Weights of a small multi-label image tagger: activation gelu, width 160.
Rows from block 5 of a small multi-label image tagger, named by matrix and row number. Rows with one number belong to one neuron. Each number is 50 + 12 x the weight over its row's rms, rounded and kept within 0 to 99. All counts start at 0.
After each neuron's rows are labels from the 100 images, of 14848, where the neuron reaches its highest value: "top examples" is what is common among them. Only what is clearly more common there than usual is listed. The data: simulated fluorescence microscopy of cells.
# fc1: MLP up (model.blocks.5.mlp.fc1.weight, 480x160), inputs 0-159
# fc2: MLP down (model.blocks.5.mlp.fc2.weight, 160x480, transposed), outputs 0-159

fc1.413:36 71 51 49 57 38 42 37 46 45 39 28 52 35 45 61 68 38 42 58 45 62 55 40 62 41 60 42 38 55 55 63 65 41 45 23 40 35 53 46 54 32 50 58 79 52 48 72 28 48 46 63 29 66 52 47 59 67 52 17 54 39 41 44 53 29 70 47 38 48 65 57 33 52 55 54 72 44 60 70 48 52 62 47 47 43 42 44 55 35 51 32 76 66 50 56 54 58 31 54 43 52 41 74 55 52 32 68 50 60 44 65 57 51 46 61 40 54 47 58 44 49 40 43 46 32 70 40 50 29 40 49 25 55 49 50 39 64 75 66 59 55 64 32 39 42 48 52 66 51 50 51 85 53 59 51 53 35 54 47
fc2.413:55 54 50 47 66 57 38 41 65 52 41 30 77 55 52 63 58 46 66 55 53 58 60 50 50 31 66 61 36 51 59 67 63 66 48 53 47 70 58 47 62 26 43 72 61 54 60 55 53 38 68 43 37 39 49 56 66 53 49 29 64 37 49 43 47 27 74 71 55 57 47 59 50 60 55 53 56 48 39 55 46 59 42 47 41 32 50 49 44 51 39 38 35 41 34 38 55 91 51 44 40 59 52 48 52 54 37 64 40 53 47 33 66 52 45 37 51 34 48 56 35 67 34 33 68 40 83 46 56 48 53 59 39 52 39 43 47 43 65 50 79 48 49 52 50 30 58 49 32 28 49 54 58 34 31 44 63 19 68 49
top examples: few cells; cells: one or two; smooth cytoplasm

fc1.303:72 57 39 47 40 27 59 47 52 48 53 54 54 35 34 58 52 40 63 36 58 62 70 37 64 53 56 57 56 49 41 51 31 69 58 53 35 46 49 57 50 65 33 34 43 53 42 65 54 55 32 46 70 62 63 54 52 50 38 61 51 32 35 44 57 74 45 50 48 20 64 53 70 48 66 80 37 56 51 49 57 47 56 59 37 46 53 51 44 34 35 41 36 46 41 57 74 47 51 32 55 42 67 26 37 37 52 38 55 53 46 56 30 70 56 43 22 46 61 64 53 57 53 45 41 61 73 61 64 64 63 40 38 65 61 37 22 29 45 40 60 54 41 52 40 58 70 64 44 58 21 62 53 38 45 50 54 56 43 44
fc2.303:48 52 56 47 54 42 51 50 74 36 21 31 36 48 54 44 37 59 39 61 57 33 64 69 57 46 48 39 51 53 46 40 56 38 53 60 55 60 58 31 40 69 49 25 36 48 38 52 66 48 72 60 13 55 44 24 53 48 60 59 54 34 64 40 62 69 40 40 49 68 41 66 36 38 35 52 53 45 53 56 53 48 24 38 43 75 48 41 65 40 39 47 73 37 65 49 56 45 47 76 46 61 72 53 61 58 47 53 37 45 45 62 50 52 44 39 52 51 40 46 33 41 58 45 65 41 61 42 75 60 65 51 43 63 63 54 63 53 39 55 63 21 53 63 40 48 43 51 40 47 54 49 27 34 56 24 58 39 49 36
top examples: vacuoles

fc1.210:74 73 47 36 47 42 51 51 51 58 45 35 40 63 56 53 72 32 66 30 50 52 52 42 76 51 43 30 56 46 23 60 36 60 39 34 62 69 45 53 68 52 38 50 38 65 61 69 34 45 47 41 55 58 69 51 47 63 61 72 46 47 45 26 55 52 59 70 50 58 55 52 47 53 38 35 55 69 61 47 44 45 66 58 45 44 76 26 50 54 39 65 52 49 47 43 58 62 42 64 54 52 48 65 65 35 69 39 36 32 56 42 33 54 75 55 47 47 66 37 45 16 40 62 48 53 31 59 58 41 52 62 32 19 56 33 44 44 63 52 40 43 43 46 48 32 64 67 45 48 46 44 53 45 45 49 53 50 59 62
fc2.210:60 41 59 49 43 42 35 44 64 34 56 59 34 44 51 50 52 56 50 54 55 35 51 67 47 48 46 71 48 44 37 37 63 55 42 40 63 39 39 65 59 53 61 46 63 48 65 42 47 46 70 50 29 52 58 62 55 63 50 54 34 32 53 50 55 54 52 25 44 99 52 47 44 62 27 44 44 51 52 57 55 47 30 76 61 45 60 81 43 41 26 58 32 19 61 42 67 47 61 40 21 36 54 48 47 44 49 46 58 46 45 55 45 60 53 25 29 42 39 58 45 60 60 38 38 71 53 59 54 32 68 45 48 51 45 59 43 49 66 60 42 81 54 51 55 44 51 55 46 52 41 55 30 39 59 49 64 69 50 54
top examples: fibres

fc1.326:46 54 53 38 63 31 49 57 40 73 52 47 37 61 47 63 75 43 18 36 47 62 60 57 58 49 49 67 61 50 50 87 44 52 35 59 38 61 35 43 45 48 41 83 46 42 63 65 58 42 51 64 39 65 61 38 46 58 62 26 57 42 68 46 51 51 49 20 55 55 64 50 53 26 51 45 55 42 67 32 37 39 77 77 49 32 47 55 39 41 57 48 45 69 31 64 63 51 34 55 51 56 38 50 58 58 69 44 43 60 65 36 53 43 40 51 49 48 46 37 38 56 50 56 52 59 45 58 66 43 48 50 62 43 39 46 48 64 60 70 51 44 41 53 53 47 38 49 27 23 60 50 31 60 45 67 53 59 59 67
fc2.326:39 55 71 39 61 49 71 60 55 48 50 54 43 40 48 50 65 41 18 67 48 58 53 52 29 55 53 55 43 53 43 68 70 59 59 50 61 57 53 35 46 47 44 31 39 57 58 56 46 37 67 27 52 33 61 57 50 48 54 46 47 38 68 61 54 39 50 26 49 31 34 42 54 60 61 38 60 60 54 55 37 71 64 49 52 30 39 50 43 51 50 46 41 59 14 62 41 50 30 36 53 54 51 41 39 45 66 50 39 62 59 36 66 51 31 57 57 41 62 55 69 55 55 61 38 50 07 49 47 21 52 57 73 49 61 37 50 61 76 44 51 66 56 57 54 62 54 54 66 69 68 38 34 47 51 48 39 42 41 64
top examples: membrane rim

fc1.324:41 21 47 57 80 56 60 43 73 34 53 37 45 51 47 54 43 44 62 53 45 50 55 44 60 40 49 67 46 51 51 64 21 57 49 70 54 49 54 31 57 55 46 47 48 46 32 34 66 57 62 69 32 27 33 55 49 40 51 46 43 57 41 64 46 67 64 45 37 35 56 44 52 31 54 64 53 53 53 51 52 57 68 39 41 47 35 69 44 60 64 36 23 70 48 49 52 35 45 71 34 49 37 71 57 47 34 52 49 60 32 59 56 49 38 55 38 42 44 36 61 57 44 43 72 78 35 58 61 39 27 63 67 31 68 47 51 56 65 55 58 59 34 40 53 65 43 46 52 52 61 37 57 77 38 52 33 47 38 69
fc2.324:52 49 58 57 56 46 58 60 49 61 65 55 41 27 51 45 34 41 59 39 73 28 58 42 53 57 33 64 46 49 32 49 52 52 51 53 35 26 40 51 41 64 33 36 41 33 53 46 44 68 55 55 48 50 46 20 22 72 56 35 46 40 55 57 69 63 55 22 51 34 46 68 41 36 63 54 56 37 42 51 28 48 74 53 28 49 39 49 38 66 61 53 50 48 56 45 54 61 58 64 41 72 60 44 71 49 50 52 42 64 63 76 60 52 51 54 45 68 54 42 68 33 53 59 33 62 23 40 55 49 27 47 47 55 51 27 58 49 68 66 43 73 57 62 37 50 51 60 65 63 51 52 49 54 44 61 37 50 54 30
top examples: vacuoles; yellow stain

fc1.223:58 48 65 55 47 27 47 52 44 49 56 85 56 58 59 72 46 61 75 47 42 49 58 51 57 39 61 43 60 60 25 59 42 54 61 72 39 56 53 59 48 63 44 78 47 70 87 43 40 34 48 38 50 53 51 47 36 40 53 56 58 21 68 38 56 49 54 59 54 61 49 49 50 42 40 70 32 53 73 55 42 41 62 40 39 48 27 41 55 30 42 25 31 47 62 50 52 33 45 40 48 58 58 60 47 30 62 61 54 56 46 66 40 38 59 50 52 40 52 48 70 17 50 37 54 56 28 56 39 53 57 43 57 67 38 51 31 50 53 59 54 54 46 41 54 41 42 42 64 42 55 63 48 43 69 59 72 36 39 42
fc2.223:54 52 48 70 36 57 62 38 54 39 55 52 39 53 22 45 50 66 47 46 66 61 54 33 24 51 24 60 66 41 64 46 51 40 43 49 48 55 52 74 44 52 46 25 53 61 59 57 47 39 47 43 52 47 65 38 44 60 48 46 44 48 68 42 47 43 60 52 46 69 51 52 48 54 30 37 51 50 56 54 60 54 37 71 48 34 50 53 49 55 32 47 44 24 41 54 36 81 41 46 27 40 49 43 47 73 36 35 49 53 73 44 52 53 76 58 53 33 49 53 55 75 49 27 41 66 20 48 64 66 47 41 40 51 67 45 55 44 56 57 41 41 28 62 46 85 34 66 61 34 52 54 60 54 46 63 70 63 55 50
top examples: few cells; cells: one or two; fragmented nuclei

fc1.2:54 59 40 46 28 58 28 38 47 45 39 05 55 68 54 48 46 26 61 31 39 70 52 59 60 63 72 51 32 54 53 47 49 33 38 53 36 47 56 58 58 69 52 49 33 46 58 64 27 53 55 42 43 69 42 59 38 62 52 49 54 11 53 50 59 57 70 46 30 49 42 50 57 50 70 55 44 54 63 43 30 53 54 37 66 52 57 56 34 64 55 59 64 44 62 79 20 61 52 51 74 44 59 44 35 54 47 34 56 42 43 67 55 50 60 46 54 58 31 49 41 28 64 53 47 59 58 58 53 32 64 48 47 57 30 47 61 51 57 64 41 50 50 55 49 54 60 44 66 60 63 47 48 63 61 46 53 52 53 35
fc2.2:39 68 32 52 37 62 60 48 61 35 53 55 53 39 32 55 51 50 35 59 75 50 41 52 18 50 52 55 58 54 48 74 45 57 29 19 54 83 48 81 52 47 26 74 50 58 57 60 38 44 41 41 47 44 40 49 55 46 52 37 44 61 34 67 62 34 62 52 32 50 57 47 63 53 50 47 48 53 36 40 35 69 49 50 37 56 49 61 43 43 41 60 45 36 36 49 45 33 53 43 48 64 61 68 48 61 50 58 36 56 50 25 50 53 49 44 57 46 60 58 56 54 61 22 29 44 59 65 72 53 48 52 61 55 56 51 74 48 72 48 46 41 56 41 63 33 52 41 42 44 63 42 44 73 48 41 32 79 53 62
top examples: crowded; cells: ten or more

fc1.455:38 56 66 27 37 30 47 17 50 59 55 26 56 41 34 32 51 35 59 56 51 46 75 62 51 48 71 41 65 40 64 41 60 70 40 50 46 38 49 61 58 30 52 56 56 40 53 35 54 62 51 52 60 58 35 52 56 43 54 58 47 56 60 67 42 72 46 43 64 34 54 65 42 53 36 53 53 47 53 45 48 53 59 51 65 36 52 63 51 56 42 76 51 29 59 42 44 52 35 51 78 50 55 47 46 43 44 37 66 58 52 47 50 50 38 32 46 45 27 32 67 52 75 28 40 23 62 43 56 47 57 43 63 22 17 56 34 56 46 67 54 54 53 50 51 55 60 38 54 57 43 42 76 41 68 42 60 49 39 48
fc2.455:56 61 36 40 56 70 49 80 38 53 52 52 72 29 54 55 38 66 51 35 39 52 31 41 46 55 36 56 55 30 65 53 51 55 57 40 39 58 59 62 42 52 48 58 48 44 67 59 55 55 67 38 56 46 32 53 88 69 71 50 55 49 49 44 51 27 53 37 55 62 60 28 48 51 60 47 52 58 49 61 42 27 58 64 41 70 56 17 26 40 48 42 52 55 48 50 66 75 47 54 46 62 38 73 43 34 41 46 53 59 80 43 42 52 42 47 55 54 30 55 63 49 30 34 40 40 51 55 54 53 33 51 56 48 53 55 37 51 39 51 60 54 45 62 40 59 53 41 56 36 51 25 43 65 40 39 27 37 73 47
top examples: vacuoles

fc1.77:63 35 57 43 60 30 34 33 36 67 47 44 46 40 63 61 40 39 48 61 61 30 35 51 49 55 60 52 50 53 57 75 44 46 58 53 61 38 39 90 69 37 20 21 66 62 46 30 50 57 63 55 61 69 50 39 62 31 41 41 19 52 48 56 54 46 53 53 51 35 51 34 36 39 66 46 46 45 77 59 54 52 48 66 46 53 44 63 46 31 34 61 49 68 64 56 41 43 55 55 58 48 53 41 36 41 31 41 33 39 43 61 56 43 44 61 56 64 59 61 49 62 56 36 42 32 42 50 57 67 45 54 42 55 59 45 50 54 33 70 69 65 56 32 56 30 56 49 39 36 52 31 57 51 42 48 29 53 50 59
fc2.77:54 50 67 42 35 53 69 53 48 45 47 53 66 38 47 39 35 41 66 30 56 57 55 57 46 47 52 40 55 48 45 49 47 62 47 30 50 37 41 20 39 61 64 60 32 50 56 59 62 51 60 47 41 49 60 58 66 66 42 55 55 63 60 58 17 48 34 31 58 50 53 48 70 42 52 57 39 67 44 33 31 51 58 50 59 46 65 36 52 57 61 36 57 36 59 81 49 76 31 56 26 50 49 54 50 42 42 51 55 65 68 42 31 67 50 73 56 53 56 60 70 26 37 50 39 45 30 58 49 64 36 54 40 40 65 36 76 49 33 40 40 66 39 42 59 50 76 46 68 71 47 31 41 54 44 52 49 46 47 55
top examples: vacuoles; smooth cytoplasm

fc1.123:36 52 57 41 48 37 67 41 49 53 46 61 38 43 66 92 58 63 35 45 49 40 43 49 56 57 35 57 57 48 49 42 52 34 32 53 42 39 49 36 50 47 49 32 53 48 36 39 55 58 49 53 63 57 50 57 52 54 44 58 62 74 60 39 46 56 60 50 29 33 54 34 84 59 63 52 28 05 38 61 49 56 46 41 56 38 66 71 46 63 53 57 33 67 38 33 47 58 58 67 62 48 56 60 34 42 19 39 51 58 50 50 41 24 47 44 43 56 52 47 53 73 79 58 55 60 64 47 46 53 38 39 36 68 73 49 63 47 42 41 64 35 44 55 36 54 59 46 41 43 38 56 50 52 56 38 50 50 65 53
fc2.123:36 40 52 46 39 40 50 50 42 62 49 43 31 49 44 78 44 58 45 52 42 47 42 33 55 69 40 64 44 42 41 43 50 43 68 73 35 58 41 52 59 74 54 33 57 51 45 42 42 54 38 45 58 66 44 38 39 55 44 44 56 51 44 45 53 42 51 59 13 48 51 44 92 57 52 67 44 03 60 57 47 51 61 72 48 32 49 51 50 59 35 64 59 48 66 54 58 66 56 47 79 42 50 55 27 46 19 32 43 33 51 60 49 43 56 44 49 60 58 61 53 39 68 55 47 48 64 54 46 47 55 30 50 60 49 58 56 47 37 44 47 57 53 50 29 71 61 58 45 54 52 54 73 38 52 27 64 41 55 50
top examples: crowded; cells: ten or more; membrane rim

fc1.305:51 60 50 49 43 43 60 50 44 51 55 62 74 63 43 46 61 68 49 47 43 00 52 48 34 48 44 44 59 75 41 50 74 44 50 60 62 59 51 57 66 50 27 59 48 51 73 56 40 41 50 37 67 52 27 55 35 44 54 59 60 47 48 67 38 33 35 63 42 27 63 52 56 41 47 59 57 36 60 66 36 45 50 42 26 44 62 73 39 71 50 35 49 74 64 37 43 63 44 49 57 39 54 63 44 39 58 50 62 55 42 61 21 38 49 38 37 60 38 50 61 36 43 38 63 38 60 42 46 54 44 61 42 51 69 53 42 56 47 56 49 55 38 69 77 48 49 56 55 48 27 46 44 53 51 65 53 69 30 53
fc2.305:56 43 47 52 57 35 67 49 52 64 40 58 53 53 45 56 45 59 52 66 47 00 58 47 45 46 42 42 78 73 31 41 38 36 54 59 67 44 54 57 53 57 38 54 42 68 43 34 56 44 54 54 39 52 29 38 49 38 53 47 59 54 43 57 57 36 26 38 48 55 50 40 59 59 64 52 63 19 50 65 68 47 44 58 27 62 34 71 69 77 51 67 56 75 44 46 38 48 57 50 64 38 32 43 49 63 63 52 47 40 49 45 20 18 50 57 49 60 52 62 50 42 44 52 38 62 38 41 43 60 44 65 66 70 53 49 55 34 49 58 61 49 40 65 55 45 63 55 50 50 39 48 39 62 71 44 60 58 46 42
top examples: vacuoles

fc1.138:66 66 43 39 46 55 64 45 53 63 59 45 40 47 54 51 37 42 60 51 44 27 67 52 48 64 60 47 50 51 51 50 58 57 59 47 23 42 67 62 62 67 55 38 67 49 43 51 46 46 44 53 45 57 46 40 39 48 40 64 24 50 40 59 53 60 59 61 55 39 60 61 03 45 55 42 18 60 38 66 50 45 46 60 73 61 59 47 35 30 63 45 44 47 54 38 49 77 54 57 56 39 54 57 66 56 33 26 62 45 48 40 60 57 51 55 51 52 48 71 69 57 69 65 55 54 54 21 44 27 46 27 52 47 50 59 45 64 38 52 63 50 36 60 25 66 53 41 47 35 28 60 63 39 57 49 31 52 60 65
fc2.138:74 53 61 45 36 60 54 61 54 46 66 41 33 54 63 45 48 43 46 49 79 33 57 49 46 56 79 40 41 47 52 43 43 52 75 57 15 55 49 68 48 64 42 24 74 40 60 58 62 63 64 65 37 39 63 55 60 49 50 52 33 62 39 52 45 54 41 41 59 44 46 53 09 35 56 47 43 54 44 59 40 47 34 54 68 33 67 55 50 51 54 37 56 35 40 50 51 48 57 45 51 42 68 52 69 65 48 24 54 59 45 27 79 33 52 52 43 50 48 64 41 58 62 45 48 43 47 24 61 47 60 21 65 52 41 51 39 50 42 38 55 43 54 59 27 56 39 45 52 50 33 59 54 51 63 60 40 44 53 63
top examples: fibres

fc1.451:39 45 35 44 57 44 55 37 52 60 42 37 59 55 35 38 45 32 34 58 51 55 59 52 54 47 70 60 33 43 51 40 59 52 41 38 47 22 70 61 47 46 44 63 61 58 58 58 39 58 45 63 46 63 24 55 48 58 45 61 36 44 26 33 48 24 46 52 33 43 37 52 36 62 61 36 69 48 50 42 48 44 64 47 56 30 67 39 57 42 38 48 70 42 61 66 36 50 43 39 44 59 40 60 40 47 49 62 85 69 70 81 64 44 52 35 36 60 39 44 49 70 48 53 39 23 62 37 46 58 67 55 47 51 62 54 37 53 83 63 51 50 63 67 35 41 65 51 54 59 43 53 53 43 46 35 61 30 44 42
fc2.451:59 27 23 31 37 46 49 63 32 80 53 39 68 65 50 39 63 68 61 52 36 49 55 67 51 48 42 58 49 59 39 53 44 63 48 52 41 50 73 53 47 47 59 71 48 57 48 42 40 54 75 51 42 46 41 41 37 52 62 37 49 69 43 64 42 19 63 73 50 46 60 61 49 70 45 47 66 59 43 39 48 33 41 69 45 50 45 46 37 52 41 79 42 49 39 44 52 44 46 58 67 58 50 61 45 42 40 44 48 50 56 41 65 62 61 44 55 50 45 50 48 81 27 69 44 22 52 51 61 52 51 44 42 48 38 60 61 51 75 46 54 48 41 47 42 40 65 41 18 38 30 43 48 65 39 49 44 25 39 56
top examples: few cells; cells: one or two

fc1.439:57 53 55 45 66 39 65 53 49 63 51 45 59 48 51 46 40 45 47 50 32 48 64 53 86 73 50 60 36 48 36 43 95 55 48 47 51 53 60 36 49 56 50 41 38 37 41 48 58 38 30 52 53 28 61 51 31 45 29 60 49 51 20 54 36 68 64 37 70 50 54 44 22 30 53 52 32 68 43 48 63 39 64 54 36 32 47 53 39 43 45 53 44 61 46 73 58 33 47 51 49 44 80 59 68 47 44 52 40 82 48 66 33 40 59 67 62 62 71 28 62 53 49 54 49 29 61 38 61 56 47 42 64 52 40 48 54 49 49 45 45 55 34 41 48 46 49 48 35 60 55 41 57 42 35 46 54 49 57 54
fc2.439:44 39 52 55 41 27 35 53 38 53 69 35 55 37 50 44 55 28 59 37 63 38 37 56 37 50 53 53 43 34 69 70 34 51 68 56 66 19 66 61 51 51 41 66 41 47 57 35 48 67 33 45 59 54 57 64 53 72 61 71 51 63 40 60 46 50 40 32 42 50 63 42 41 74 31 51 34 39 69 56 41 50 46 47 48 38 50 63 52 41 57 35 38 52 61 42 37 22 29 47 27 36 71 75 50 77 48 54 50 49 79 39 65 39 50 50 58 38 48 51 53 44 39 56 49 46 33 52 61 62 48 51 55 53 52 28 50 64 50 71 43 50 53 53 44 39 68 52 73 44 61 51 42 45 69 60 40 39 41 52
top examples: membrane rim

fc1.35:53 50 65 52 63 69 67 34 43 47 50 75 55 47 43 58 51 45 37 45 54 29 53 62 62 29 48 41 61 49 30 40 75 48 58 61 42 63 60 45 67 51 63 50 52 57 37 40 44 48 66 44 69 64 46 69 48 50 60 39 43 47 58 55 56 37 54 48 46 27 44 40 45 32 54 55 35 37 58 57 47 39 43 47 31 45 64 75 64 48 49 15 35 62 49 34 68 69 56 46 69 37 31 58 71 41 48 52 51 69 58 59 39 39 59 43 53 52 51 47 57 69 37 44 67 60 60 20 38 51 44 61 67 42 65 63 47 77 32 64 41 24 42 54 49 49 32 35 51 60 52 36 47 42 54 51 27 54 57 45
fc2.35:64 28 59 48 65 84 62 57 52 53 61 52 29 53 52 61 48 56 49 43 37 36 67 47 52 42 68 46 41 50 46 51 32 35 64 49 36 42 53 51 57 79 63 46 68 49 42 42 58 44 44 63 53 38 60 55 58 46 53 55 54 35 31 49 65 44 43 37 50 67 46 46 51 59 64 56 33 48 46 51 58 37 49 54 40 40 63 51 51 65 55 42 44 51 55 79 40 70 55 32 84 41 18 41 53 59 48 42 60 43 57 41 71 07 50 53 56 62 43 43 50 59 32 67 54 68 38 26 28 35 58 58 69 41 45 63 53 53 42 41 36 55 52 57 39 73 41 46 47 44 56 48 39 60 49 57 35 40 44 34
top examples: fibres; cyan stain

fc1.443:46 46 47 57 48 36 42 35 54 49 57 73 46 52 56 20 70 47 66 60 43 50 61 54 41 43 60 74 48 27 39 57 39 46 56 79 40 59 49 57 46 37 34 44 59 66 59 45 33 45 59 62 40 33 54 54 51 45 67 53 70 48 55 37 55 41 46 45 40 33 57 33 45 70 57 58 24 48 57 63 55 32 28 57 67 56 57 46 54 86 66 49 43 58 60 06 51 41 57 48 71 50 57 38 62 34 51 46 65 57 43 69 49 38 55 49 48 36 59 54 41 58 41 58 41 44 43 73 53 30 48 59 47 32 61 49 31 59 68 52 36 34 59 62 43 46 40 37 42 58 53 49 44 35 62 51 51 36 51 38
fc2.443:22 56 55 34 57 31 53 45 42 59 54 54 37 38 39 54 47 58 61 58 55 58 54 42 67 57 47 44 64 57 52 60 50 72 52 68 35 52 41 52 20 61 47 68 51 63 42 48 48 60 56 47 29 54 42 49 34 46 52 58 44 27 61 58 64 44 55 47 48 51 59 36 40 42 51 44 51 73 78 36 71 44 54 52 70 52 41 43 60 50 20 70 37 47 41 43 38 48 40 39 66 23 55 61 65 56 54 45 41 60 35 63 31 43 52 45 64 46 58 48 28 45 42 43 56 27 51 50 23 61 51 51 72 36 61 52 63 82 63 38 48 52 34 49 43 28 51 66 45 54 54 40 51 61 81 56 54 36 54 35
top examples: vacuoles; yellow stain

fc1.453:72 55 64 49 58 53 28 58 53 54 28 60 63 42 56 44 51 53 49 52 36 64 56 56 71 53 50 42 47 54 47 37 61 46 64 70 55 67 68 51 58 49 67 47 40 61 58 65 41 39 62 72 66 60 37 39 49 32 82 51 50 39 49 56 27 66 64 53 65 28 57 52 58 32 45 34 33 42 54 40 56 46 62 43 52 39 45 33 48 52 53 73 54 35 67 58 62 56 49 34 51 33 30 42 53 64 54 68 41 44 37 66 57 30 49 48 64 64 69 25 49 55 40 52 37 58 49 25 47 44 37 51 46 58 65 41 43 72 56 52 33 39 56 65 59 57 46 53 46 33 51 59 14 53 49 39 51 34 28 48
fc2.453:34 34 58 59 50 39 45 67 40 58 31 59 33 36 67 22 47 73 46 39 29 50 59 37 28 54 43 52 32 62 71 47 62 46 49 23 60 37 61 52 48 56 49 61 75 35 49 41 45 34 49 63 46 57 51 65 44 38 46 69 59 57 64 48 56 62 39 40 42 49 66 46 58 61 47 61 43 42 57 51 22 52 41 64 48 61 49 57 29 35 51 37 44 27 61 60 31 22 49 71 41 47 44 51 37 43 49 44 42 60 40 52 61 53 55 15 52 61 50 70 52 67 56 58 62 60 49 67 45 41 45 42 32 58 51 53 59 60 23 44 51 34 57 56 44 40 78 58 55 34 45 60 61 69 51 58 51 49 53 44
top examples: membrane rim

fc1.422:47 59 45 51 56 54 51 61 70 51 61 69 61 36 44 55 31 34 35 46 49 54 61 35 77 41 53 32 42 65 49 40 55 40 60 43 35 48 47 61 59 73 52 40 51 63 58 69 23 45 45 46 71 65 54 44 51 57 44 43 33 36 34 51 50 43 46 65 47 68 45 52 46 41 53 56 52 38 66 50 44 49 60 63 42 31 50 51 47 46 65 51 36 55 55 39 51 48 53 37 43 25 36 37 55 18 59 38 64 52 52 50 41 63 63 32 47 45 57 61 36 75 65 35 53 47 78 14 42 60 26 47 46 53 56 28 39 59 62 39 46 38 46 53 42 52 77 58 27 52 30 65 51 50 63 43 54 71 65 59
fc2.422:54 34 55 64 29 65 71 49 61 40 47 24 27 50 72 47 63 61 32 59 32 22 65 52 37 42 52 45 41 42 56 58 45 24 68 49 56 54 58 63 55 40 55 41 55 33 57 50 56 56 59 64 45 50 63 51 56 17 65 57 59 40 53 44 50 46 53 77 43 55 44 45 45 50 45 39 49 39 32 58 66 49 66 62 42 53 53 19 45 58 44 59 51 48 36 64 54 39 41 61 76 41 38 57 47 75 51 52 48 26 35 60 60 36 22 44 45 45 55 35 43 49 36 68 61 50 80 42 59 53 51 57 47 46 48 63 47 49 58 54 47 25 57 59 50 52 46 51 54 55 53 60 34 64 56 61 67 33 54 23
top examples: membrane rim

fc1.208:34 59 48 53 77 52 59 59 52 55 31 19 48 48 55 52 47 52 67 54 46 61 54 65 59 49 36 69 44 33 26 59 60 36 47 60 51 47 48 41 53 44 68 79 55 55 45 41 57 53 49 34 47 42 62 38 54 40 25 42 44 28 47 66 56 34 50 16 45 46 46 54 40 50 47 50 43 50 35 49 65 48 57 49 59 56 61 21 53 55 49 62 72 55 61 53 59 54 72 45 55 41 52 22 57 49 27 57 63 64 22 38 43 49 76 48 53 56 46 47 60 35 53 56 41 48 41 34 65 39 62 53 38 35 78 42 66 63 46 54 49 76 51 49 50 68 62 40 30 49 32 63 47 51 41 55 36 46 36 52
fc2.208:58 59 43 35 37 43 30 44 41 40 56 64 68 57 39 48 53 66 39 49 45 38 56 51 62 48 53 46 68 35 78 65 35 48 43 68 47 50 72 74 46 41 69 40 41 58 38 46 54 56 55 58 45 64 27 62 61 48 48 60 63 56 56 86 48 39 56 55 52 48 51 55 53 46 52 51 40 55 43 48 70 46 41 40 37 56 63 53 31 28 61 35 68 55 61 53 65 33 57 56 20 51 50 47 34 53 45 69 55 28 74 41 58 57 44 35 45 50 44 54 42 59 37 51 36 38 43 42 43 59 56 47 58 37 54 73 39 50 20 32 59 44 63 66 67 55 57 54 43 54 50 53 58 17 37 31 68 30 41 47
top examples: membrane rim

fc1.400:23 42 42 35 54 53 63 59 49 56 64 46 68 48 30 41 62 64 46 47 48 50 54 51 51 34 58 61 61 45 52 50 41 35 57 28 51 64 54 41 52 39 38 60 58 43 77 49 54 64 41 35 19 45 45 47 50 59 42 44 55 39 44 48 44 62 41 55 90 46 53 42 60 29 46 52 50 74 35 62 39 37 62 57 25 49 55 54 39 74 41 27 64 44 72 59 26 45 37 65 42 47 55 45 54 27 75 52 47 54 34 39 35 51 80 54 50 56 57 53 68 43 61 47 48 60 70 63 57 62 57 67 45 46 37 58 35 57 21 29 38 46 47 57 49 47 58 57 39 52 53 59 46 56 46 75 54 43 56 57
fc2.400:33 38 51 63 33 42 48 45 50 58 48 42 55 38 49 90 50 46 67 48 43 46 45 43 57 65 55 39 50 51 34 46 46 69 56 46 49 52 54 40 48 32 42 46 31 47 46 52 40 57 37 48 54 52 53 52 42 45 37 53 54 58 31 66 42 60 72 36 69 54 59 74 65 52 67 42 69 61 64 53 39 41 57 40 38 47 49 55 45 32 64 60 71 63 50 57 63 22 54 38 49 08 45 55 49 54 68 43 52 67 52 28 37 50 36 59 48 68 59 46 55 57 45 51 34 54 45 31 37 52 38 50 76 65 35 54 66 55 41 75 35 63 57 50 48 32 48 34 43 35 69 31 29 66 67 54 54 58 48 58
top examples: vacuoles

fc1.120:50 58 69 61 52 60 66 32 66 30 36 70 44 46 50 49 51 59 33 05 46 53 76 54 51 53 59 53 52 46 55 49 55 38 75 34 49 50 53 52 49 51 43 50 49 45 37 49 43 58 63 43 48 24 44 52 40 44 49 47 56 55 50 65 58 37 51 38 53 32 43 49 56 80 40 44 35 48 43 45 57 51 92 67 52 70 51 47 45 30 48 51 56 49 74 50 54 55 51 49 50 00 47 65 52 48 55 42 70 48 55 71 31 50 42 44 43 44 53 55 52 44 44 57 63 45 29 46 44 59 37 54 51 59 65 39 35 33 58 54 42 50 49 50 56 42 59 41 35 44 56 48 47 59 58 51 29 60 41 54
fc2.120:47 30 61 49 52 43 41 56 40 61 61 61 35 55 43 48 72 56 57 44 51 59 28 54 44 51 43 50 45 64 57 63 60 44 39 50 62 40 46 73 46 65 63 53 54 58 44 64 39 45 62 53 46 58 49 62 52 49 18 52 62 56 47 35 28 23 46 76 48 44 49 53 44 48 61 58 55 44 64 58 36 37 72 37 62 45 58 16 22 48 37 62 47 42 37 56 65 69 31 35 36 69 35 24 52 62 44 59 60 72 50 42 63 49 44 76 53 50 63 56 35 60 63 57 59 44 39 52 52 51 61 51 49 49 11 43 46 70 48 65 57 30 53 46 56 67 41 52 36 46 38 38 43 66 46 46 58 60 45 42
top examples: crowded; cells: ten or more